{
  "arch": "swinir",
  "model": "image super-resolution model",
  "dataset": "simulated telescope pictures of galaxies",
  "train_examples": 48750,
  "image_size": 32,
  "crop_scale_min": 1,
  "horizontal_flip": false,
  "translate": 0.12,
  "color_jitter": 0.1,
  "task": "super_resolution",
  "loss": "charbonnier",
  "scale": 2,
  "norm": "layernorm",
  "norm_position": "pre",
  "activation": "gelu",
  "mlp_ratio": 6,
  "head_dim": 64,
  "fused_qkv": false,
  "bias": "all",
  "qk_norm": false,
  "parallel_block": false,
  "inner_norm": false,
  "patch_size": [1, 1],
  "depths": [14],
  "widths": [80],
  "init": "kaiming_normal",
  "residual_init": "zero_last",
  "optimizer": "soap",
  "beta2": 0.95,
  "lr": 0.0025,
  "beta1": 0.95,
  "shampoo_beta": 0.95,
  "eps": 1e-08,
  "precondition_frequency": 32,
  "max_precond_dim": 1024,
  "one_sided": false,
  "adamw_lr_other_params": 0.00079,
  "grad_clip": 5.0,
  "steps": 8500,
  "batch_size": 64,
  "epochs": 11.2,
  "lr_schedule": "cosine_restarts",
  "final_lr_fraction": 0,
  "warmup_steps": 250,
  "weight_decay": 0.07,
  "adamw_weight_decay_other_params": 0.01
}
Rows from block 7 of a small image super-resolution model, named by matrix and row number. Rows with one number belong to one neuron. Each number is 128 + 24 x the weight over its row's rms, rounded and kept within 0 to 255. All counts start at 0. Numbers have three digits each.
Before each neuron's rows are labels from the 100 images, of 14976, where the neuron reaches its highest value: "strongest on" is what is common among them; "patch colour" is the nearest of a few named colours to the mean colour under the peak. Only what is clearly more common there than usual is listed. The data: simulated telescope pictures of galaxies.
# fc1: MLP up (model.blocks.7.mlp.fc1.weight, 480x80), inputs 0-79
# fc2: MLP down (model.blocks.7.mlp.fc2.weight, 80x480, transposed), outputs 0-79

strongest on: noisy; winding: clockwise outward; many-armed spiral
patch colour: black
fc1.242:104155154143165138132118125103087175118084175107126156133111165143108136112174091100135075097136146153129149141127131139100111115150142144123129128144141120098120129158114151149135115129125063132095104109163163154103149165163110137119106127
fc2.242:158133134082099131152154128140150101081135089107113122086156124131109122121100163157113187155148132104117107086146121122133150090117128127115160158118109133122114139082112124120120148108161163139137153152128139157131104080115150091135174100

strongest on: many-armed spiral; tilted; winding: clockwise outward; winding: anticlockwise outward
patch colour: grey
fc1.104:149132128107049123148171072124121103112130103115096186180126131105138111136102098158161100155140129151118145119100139131128126136096111108142126153128144142107147147123119093146131118154082111147087152114147122135135119113103172101109132138
fc2.104:131105108144188172167125134140157144127125108144156110137094120165164141151126131101114143114136095083134140130092101133126134144150163146123179089089082127105143093118108145127110123113126153117154145142145128162113188143115112171123125139

strongest on: many-armed spiral; winding: clockwise outward; winding: anticlockwise outward; two-armed spiral
patch colour: grey; pink
fc1.291:133146113152119135142105106145175129117138173109147153104103117144136114148129156117118111123139092084141095154192126155156106135165085125141098145093105113112104126112148153168118128136181151123137126091127172186152128128105128147135147123
fc2.291:107148069109152111129171141093089097079129137174143158140129126137166098096137188158132129126122115130164138093121140120121130124123130149129123112164130131152139132104143151130170099175157132111118087109147127089120132098119165142112119099

strongest on: star cluster
patch colour: black
fc1.220:115118136123130132065102090128113146108104115121143137130102152138188110093127147115126180139130151116097096149105117127168100093126126151138089119130175118133135164112150168122169105151153130143132176164157108103109151119129136155133096124
fc2.220:167122146106145157172147125095140110147185151130147159091110130099132171119106110147138091120122113125106124107147121120079148119107203126098146136118106140121125135141111140157094174131102119120130115151069128104147119162142158122138120119

strongest on: star cluster; noisy
patch colour: black
fc1.83:106096141107162161108060091126132145090118099133157110094124142139116067142126138144158125107148113135134127143148146154143145118125114097114142141107184152147165176142149116130154110150094143152134135076128161154101119112143148124111124103
fc2.83:123126095089106087130120138106113127112108094114133111111103087128118130108143084127089105134123160130111068101127101096088082130131127120097103134145108122073109110135101100123118114114140095111117133113084089086115125095136105103146145163

strongest on: many stars
patch colour: black
fc1.5:110132109125100097088139107134134112140128116127100061159104134120113152152130135145103169135120126155150162171140124074143130175133159121145160116168103127113123134119089132178130178114078135157141113131101104133134137130113108116109101163
fc2.5:128126150133156134162131155143111127132115132122109167141171122127157150106100110108121072102127092139115111100159139107154132131150131108106096107131116134109117121105135140152105096198120127129081164102179098101132132190141156122132144094

strongest on: merging pair
patch colour: white
fc1.74:153129113106131114108113115133119120124146107103097132107121131158174185148122166112130150122155096125114127160095194121122125141092147160116068104137139184136103150161079155100118127131124122088156130147172122141127142118154125134113136111
fc2.74:120144116112086145131168143118156115123109150143168119106107108105126105122110113108161105152134131141161150164167087112103154121123168088097161132099165120143091186094169105139148118116141145126125115127081147131125151173130105144141120156

strongest on: star cluster
patch colour: black
fc1.113:106163134144172137114146144135086108137130117111139082132168129109100096145154124110160121115124086119162155178178085120084124150133131067133134132132155131140121111116130116126127088151135179108130097114125127118151145086141119138145091106
fc2.113:145139097127116129119151123136116114105144124166126129144138107169163107102134135141183113140159103144102133129110154110124173075099111147084172126115118168128141122112074155098094124137119131112114160138130119126109154174159188125139141160

strongest on: noisy; edge-on disc
patch colour: black
fc1.50:134142122147115143113110137132086162116111179096093116167109139145141140092132105139133181164156151114096136141145164129124106162141150104130131113086101132118133147092139087143112135124087100108132133143073139113085158112099111138128175147
fc2.50:112137126129102090096135095141096180138128162135115154126092123111164121133098106105171124137125069131146171146172104163165116153132129142110113120146128156077124119174127103157103139109140120108108134152113145141168095118105123150107112106

strongest on: many-armed spiral; tilted; winding: clockwise outward; winding: anticlockwise outward
patch colour: grey
fc1.393:108142161128132133130129125129164120110102080130139118158144129092119128131113161110128115140133156184170133160103116116094123065175173085104156140100154129147188149155093135136141107127125158155104133120139153112109167120139126142133125111
fc2.393:132139118128143097121150133148090121093130161149133117072094109119114140129161150177142129129117120104147107119157118170138112138113114130171130169126094146158087153117133158151110149170157156101112180138118116109169084102110093107123125140

strongest on: star cluster
patch colour: black
fc1.323:096111131071151088074112099131179137139124105117128099169109107133145149078142132124165107162140124162124102124166148151129150115119135135110146142136163105107159139150154121101122148099099152119124138087105137140118125094149132130141127069
fc2.323:134145129143147141142116212174102163154126102141164110102114161061155145143146147131111145125120143109158110120118146127120089164141166126157137140121132141172101185121095102135123136153151139126109140126131125103129139165108147119122143147

strongest on: many-armed spiral; winding: anticlockwise outward
patch colour: grey
fc1.410:153166113088181104094092133100151121117123166101135121114086108132161081136128111116129125133127099108150152152155069147112141156165113075114153127137164142091134123149131107126142120152125103099138118156090113141118112130176130123106140122
fc2.410:133115157126153112151112115160179108154123137145145110101167134085130105125104132147083144142154064160149118148143101127144137095130135116125141109129108154133127081140118122166130152074068146132134135111118085120167151126146136137101112091

strongest on: many stars
patch colour: white
fc1.231:114102109062142131134149165112134130150112090106130122062122153143121140118087146136125124095134112112111148129114134107135093152097124087145158153109113161159133130163136097131137096125137129131177123129170131115188155145118154167105124153
fc2.231:143115104099080120109109126115127099091179128163120160154158113177091129161142141133158155156085163113129108131146138132092141136117123092135102110154147114112143104117132139088168072101114133130102124115089138100115116131168128132130105104

strongest on: noisy; star cluster
patch colour: black
fc1.33:105067107118126129131159114092161134127151144118133107135115121161123125108149162156125111118195125126102117131151173163143095163092120129109164129127123188083098125135155122157125089131140121129117123144088115089144100106133143122166142140
fc2.33:160146100128125145167113103182120126134127090084145149151138091136103126170120119139166173164108096146128132134133136122144106154127148128164059088129181126145138122131136149092101113129099120134131179122144132125100119136114125143168110147

strongest on: noisy; merging pair
patch colour: grey
fc1.22:110109109106154084156138146140133162150131119148110132098140117133135093171165114160134163127114121120083130114139141092131113154114148120104086111146110156159136086095137112168139116159106176124103142105142099138152124113162147140141199143
fc2.22:151149173124122159131138147141159150142152159120132117147132150138159160095140148135153111133177172151158154129173119186123130123138160147134139100125152128135142154130143134102146156144140096119146150165162185128118164173135167135113100144

strongest on: many stars
patch colour: black
fc1.289:121145096163123138131105093146098096148140089157161132120166164139138184102134133156151087101139121115136127151126109119123136110154116127114140128139173158105126116100093138148098146141112090078145092074162150127121105143153135098135093114
fc2.289:113114120101163097160122095106110132154125143116133142141089122099105114132118099120061143115104157122100085120126097104126125121131155127116123157117139124118151117118179112128099129141120130142077108146149068142130078114138142154106062149

strongest on: many stars; tilted; two-armed spiral; winding: anticlockwise outward
patch colour: white; pink
fc1.391:107152144131158103128128142148143126132114117116095095103145112106101147131105116114145118165127106136152148134086171157111133104124131107106117181121132184061147153167132132131135123157144134129132134079095167130116084111099088166116102122
fc2.391:126165144120114063127150140087116102155135120140117127090051155113132122139117114148117138126086114137086151112131151162134128114116148129130112099156133122145116125127098180155113096117118133140148142133122149121166129134176163141188155136

strongest on: many stars
patch colour: white
fc1.479:104162132154121152101144141152087112096145159143102163143113112130121151132144119158200123102098093161122109098112122094167153115117112084112181125091117104156091092115123113159136126146138123114124132107152140110134086122151152117144141139
fc2.479:141103138078162092152141142128114117131124166091130116110125178097095101147127122140118113128160125144106113103152150179090095155173133123144159159156121180132124105145128130121106131122136100143067103104103153128156097135139130136097145148

strongest on: many stars
patch colour: white
fc1.259:142108119152119087131138150153121124099146158158139123171121140177127119153091165132124104128141124119126130104069106140108124141143132145122137155120114056189129185116139164123118109150101081162144132114116112150154139142139156116121142105
fc2.259:153147124147148162102142148096166139138125137138158117122135105127110075119101098109188206103124134107099118128115144131141102126101126110131100111160125145094126158131148172155123197121111153153128127148172136141117149148121126124142121146

strongest on: many-armed spiral; winding: anticlockwise outward; winding: clockwise outward
patch colour: grey
fc1.302:076139062087106111094152130140127153120156102119161095143113167143112123098117117170123151104108170114153111115161121134147117147087137120148134141129116133115083126137142148141161135095109119148110113104117157118186145096148146091132131151
fc2.302:109158168168124137127170153131131121122118148169100133095160115127131154157137073099123131092121112081103138151138155121175143120125092149144138099134149132148145132134106168135098148133143145134166086115148125096145089102127115102097177140

strongest on: noisy; lensed arc
patch colour: black
fc1.129:115172106164180093176134105156125079141129132170141113134106095136106128107130124109138131079177107139127140133128119125134171112148119144127105114145137101152134161128157104140129102125103122163099089110144100094145089108143143166100139102
fc2.129:101151135108176139116123135120119140143127117106163121187098158113112139129139130164066112120148130098117061091152107147118114129111093112161098159130097128104103184118164170139114135104112142141104116104151131155153116113114113133127119123

strongest on: star cluster; irregular
patch colour: black
fc1.126:134141154158150130168168132116062131148118166099131166122116089113118085125119120165148134133098102143140124125109069114131134132163149149129097134135142126080100140116111109135142104111156108087143102171145132092103135160133123115105091114
fc2.126:153146116091167156137122113144193115127146098154136103118151134112124114108127159146093113121132131106104131111139145161152169090116102088123163144142130094141182133115118137129094124115092136137149142102132103175144164119139110156136160183

strongest on: star cluster
patch colour: black
fc1.105:091129135108149161162119089130152127145123178099123123117090119130171150132160138117138137138092102106086131106161160126097104112140155117107119166137051173110102121122167144129135113147125151137106121155132124156101148126137161099099142119
fc2.105:121162154157120134128127137138103126102140135090120072106105155160112134079152134138106120187161135108154108136112138110129118133081136109155150172133132099150152146125121135121135114088090127133111175141117109122113102075182100125153109118

strongest on: many stars; winding: anticlockwise outward; many-armed spiral
patch colour: white; pink
fc1.132:142133133159111145124142092151075109156111120132167141141136112088138140147081111113092137123145104100106105147099127147160133104140163104150076154115148118092095097111097136173126115124119125142132114108133156156162126111122138070155088145
fc2.132:120101140139102124108180161128144122140157159158142160143159124137108080117132179176123136143126123136127134116110103115095133103117127149100111127142103134110152140115123143111170124141152102146127162147094071086107104161171165098121156101

strongest on: star cluster; merging pair
patch colour: black
fc1.155:128153111139178153181105125136109075111110075115136130149114159149112128095115164117120111108122121092135063126167119092131143118149168125144118108141140129147136141111160127180130133152117094120157111090125111123138112092158161145106119127
fc2.155:148118132152152118130156115128119144119143107152161088119136079113088107107099098094119167124108117127106125074183111119129088152120091147151128138143168146116182089142119132091121138130121158152116161109164122108138100137098107093118111125